From a checkpoint of a small masked spectrogram model: encoder width 192.
Rows from block 2 of the encoder of a small masked spectrogram model, named by matrix and row number. Rows with one number belong to one neuron. Each number is 128 + 24 x the weight over its row's rms, rounded and kept within 0 to 255. All counts start at 0. Numbers have three digits each. After the name is the row's rms in percent of the matrix's.
After each neuron's rows are labels from the 100 clips, of 14848, where the neuron reaches its highest value: "loudest" is the band of the loudest frequency at the time of the peak; "strongest on" is what is common among them. Only what is clearly more common there than usual is listed. The data: short pieces for a synthesised band: melody, chords, bass and drums.
# fc1: MLP up (encoder.blocks.2.mlp.fc1.weight, 768x192), inputs 0-191
# fc2: MLP down (encoder.blocks.2.mlp.fc2.weight, 192x768, transposed), outputs 0-191

fc1.583 109:140100138155139116111142130120114099095127125098126127155118162108123162094125152137123103153160146131109136143115154139115114125099179123110095117158150140080144128090114098137148059081100110111121158122170105104113137133109134122102110110108159163158121145149116172181135132095144101173127116156140083149154127127111135140119108109110127118137134149095152088135088134132160141119110170135111079151137144161127111130154105119115117121091132056140114134154144097128129084140102138170146153109135159152136123155138156104107177102138136130121181064138147111146119155149093158117
fc2.583 107:142154113130122123163111144143107115142142110094151100132158132115159128112144140137139108140112101129088120145088114168124118130136132065153161164165139154083116164142108107122105082109097144119129132133127106131160121113161151082125111167107162102155110137147111147106086131122140126206184122135093138126172135167120118124148104125116106095144160085117165114108162153140126131080119109120122132098125149072147090099131129152120113147167100142117116183134112127116121137129155119130116130116111151168111112068127111126104121153110132138124130080118124135157183118130158158167
loudest: 500 to 1000 Hz
strongest on: vibraphone-like; melody instrument: vibraphone-like; marimba-like; melody instrument: marimba-like

fc1.264 118:084136149125158098124122108132084134105141164101172115133097143130097142119098093124153094157159143177130158082111132123139134168164152135114100120136106129113089133130121121140097106152110123129142186133166132132146128127120110121096120054105138073128108144128092139177104116184129142152161124153146099129114103113141168124112109121123166074122107157116130126128175157159111099125122120111129131128153149163143155144140123144107117138143171126084158102151066124148100116141148166108125110137124119103093132135155086115141148143143134093127097158127110136101082099123116110129
fc2.264 125:106139119135130127113141110160105136115152139129160137152186113120166137116106100128176071147136124133141098124156173134142132159163132140103113109186131133104119158099114112103094084141142123132149122147124112114142072096141148111115112140160110140140102135148130137101132141117117186143146056133089147110130117122151120096163089116106106136144170095126119133131125116111152108085108142142096109124099120102118153117111153113140115110153155186124126145149077117169168111118129120151138126110142103165093141079138098152100126152152169144130103073093166151119160094120136137127
loudest: 500 to 1000 Hz
strongest on: sine tone

fc1.197 104:125148102171144150129170113114129153130137169145095134141110131104111152123125122140166133130122143180117097071092125115127143135113111134129101082148097115117109100141129120132158123063139149132155090141125115163101098126140082141117128172127140179149120129132167076091115122094127127115133128075134161104113165126152125099130104134124119109145145070116152134159092117149117127114138122140125148131083103151025129126111150149160135140142094136102157126137141079144138147114107127128127168127106158154137111172157114087117117144156111162128127132130127149154120141172107138111
fc2.197 094:133138162114102147149123120129082076099133135108160105156126138132097145167131120114135124104140074149151115115147133107135124157187144107122176127150161133085149156090123131134083114140125129126134116124136141139120148069198149119164130094132103086110120135180127150116129134130112126162119127120112110118062122126158140118115101148151104170077124154110121079131147110146122129153138104121160099100127111120172145131128170157115120135138113102157140113138137181101112123130130143116125111162098073092113145088100163158125133076119154095138144105148157121139112097122110126145
loudest: 1000 to 2000 Hz
strongest on: key: D# major

fc1.249 106:106160118141125154132149181102110177110077116140115140097101094138108120130177113145145112147146149087141088131091133137139104141111138081174109128143134144150106148153104181163132109099141122131100123098128133084122100114156145124139096157096143102096128141117117154146147169164158104097097176135099142115103127152140107159100147131131105123087122140110103122122152162106099153134121129128137148143171133056088138125108114119130078132105138143125117138105144148143113120114171163124157131098130163144105119130100146123140142134103134160146161079157127164094174152135096149128
fc2.249 131:158144139125138088126095127132186142161138150104141118116141146119121139114118154095130108103123134132080167145196173126102121134108141109116144109141117147079102140099185092108121127069090163111130129171142144133161110108099088158126143119105087116155156166138126164078093083088077168106101103145122147117161112150147137138138148133122144130132134127124150128118136110128125115140141150112082133133156147139160146094090132088136139111142133132139139128171129095148148136122128086145124103123149118098093136106141134155089134159125123111129095171138105127144096170151140090144
loudest: 1000 to 2000 Hz
strongest on: organ-like; thin (high-pass); square lead; melody instrument: organ-like

fc1.653 135:133159119124132117105116099147119104132136124155083090090109129103084169132117130136114120158125129136160089120090103140083085137128172154125138169192119153139159116132116128121145129137154152121131176136148120112154165157131134137170166146059137128144073136107084134112092148139109135118150141132111166117143175100137121118116139174090119174109111131130096142154116129097106117124133124146155142137104118117133163134136120140192086151130106127124135112129130141104147111112120141102099158068111120141126137129127136063172080110115162113150151134135159097139090124138110133121
fc2.653 113:143123110102103165142152140152119178123122112088145138119129082119149137137137112132129144110141146070132114134129108153135127145077145098157146139112114124119156201129108122144125142138107161143141112095163160155157119124145116103069107157123116130091073117124148140158104168110173105096138159146101068110133128175112104152118137108150117103116097129105131098092144142137103086125120093111114087138091171070136150105105120141119127130132145126116131136145138092162146142101125146079131127123132148137081144103121131147137140118093153160126111141107141164156200124138136145142
loudest: 1000 to 2000 Hz
strongest on: key: D minor; key: D major

fc1.727 095:139129132089107104118118102092093133167163126135114114158114117143099145136094106146132119108136132132091177123150102120146144121155154084127130105119155098179137142147124154091134148118122096093148115212112124115164110120095162149108107074141163085155079126153126115129128109160117103122153160124099165122137129102133124146137136109130127139124094140128111123164145110128098095166100126139110135126144139104101160170168107133155108095132117118132112119177089131094145118133134112140153142172171127133082120117180103115140126135125111040147112122109111130116127146108135095114
fc2.727 101:122184137154167131186150168142161103096105088149137127127122107161122143132147097083146091142119161138168105125132141146118097142179118186116134136157154126139146128132081108111120136133130128152157110061154091118074145081137131127126147156127115159136143128116103107121163105105133119128172093108096133117086135076126171109116145136112106173131121111131117141176149100127153121100128122149135147097102097134124145127111118065137139112094138115122112116130158121169121123131139131144133125137139103128144126132131177156115133104105178166115115099115107149124122109094103127081
loudest: 500 to 1000 Hz
strongest on: horn-like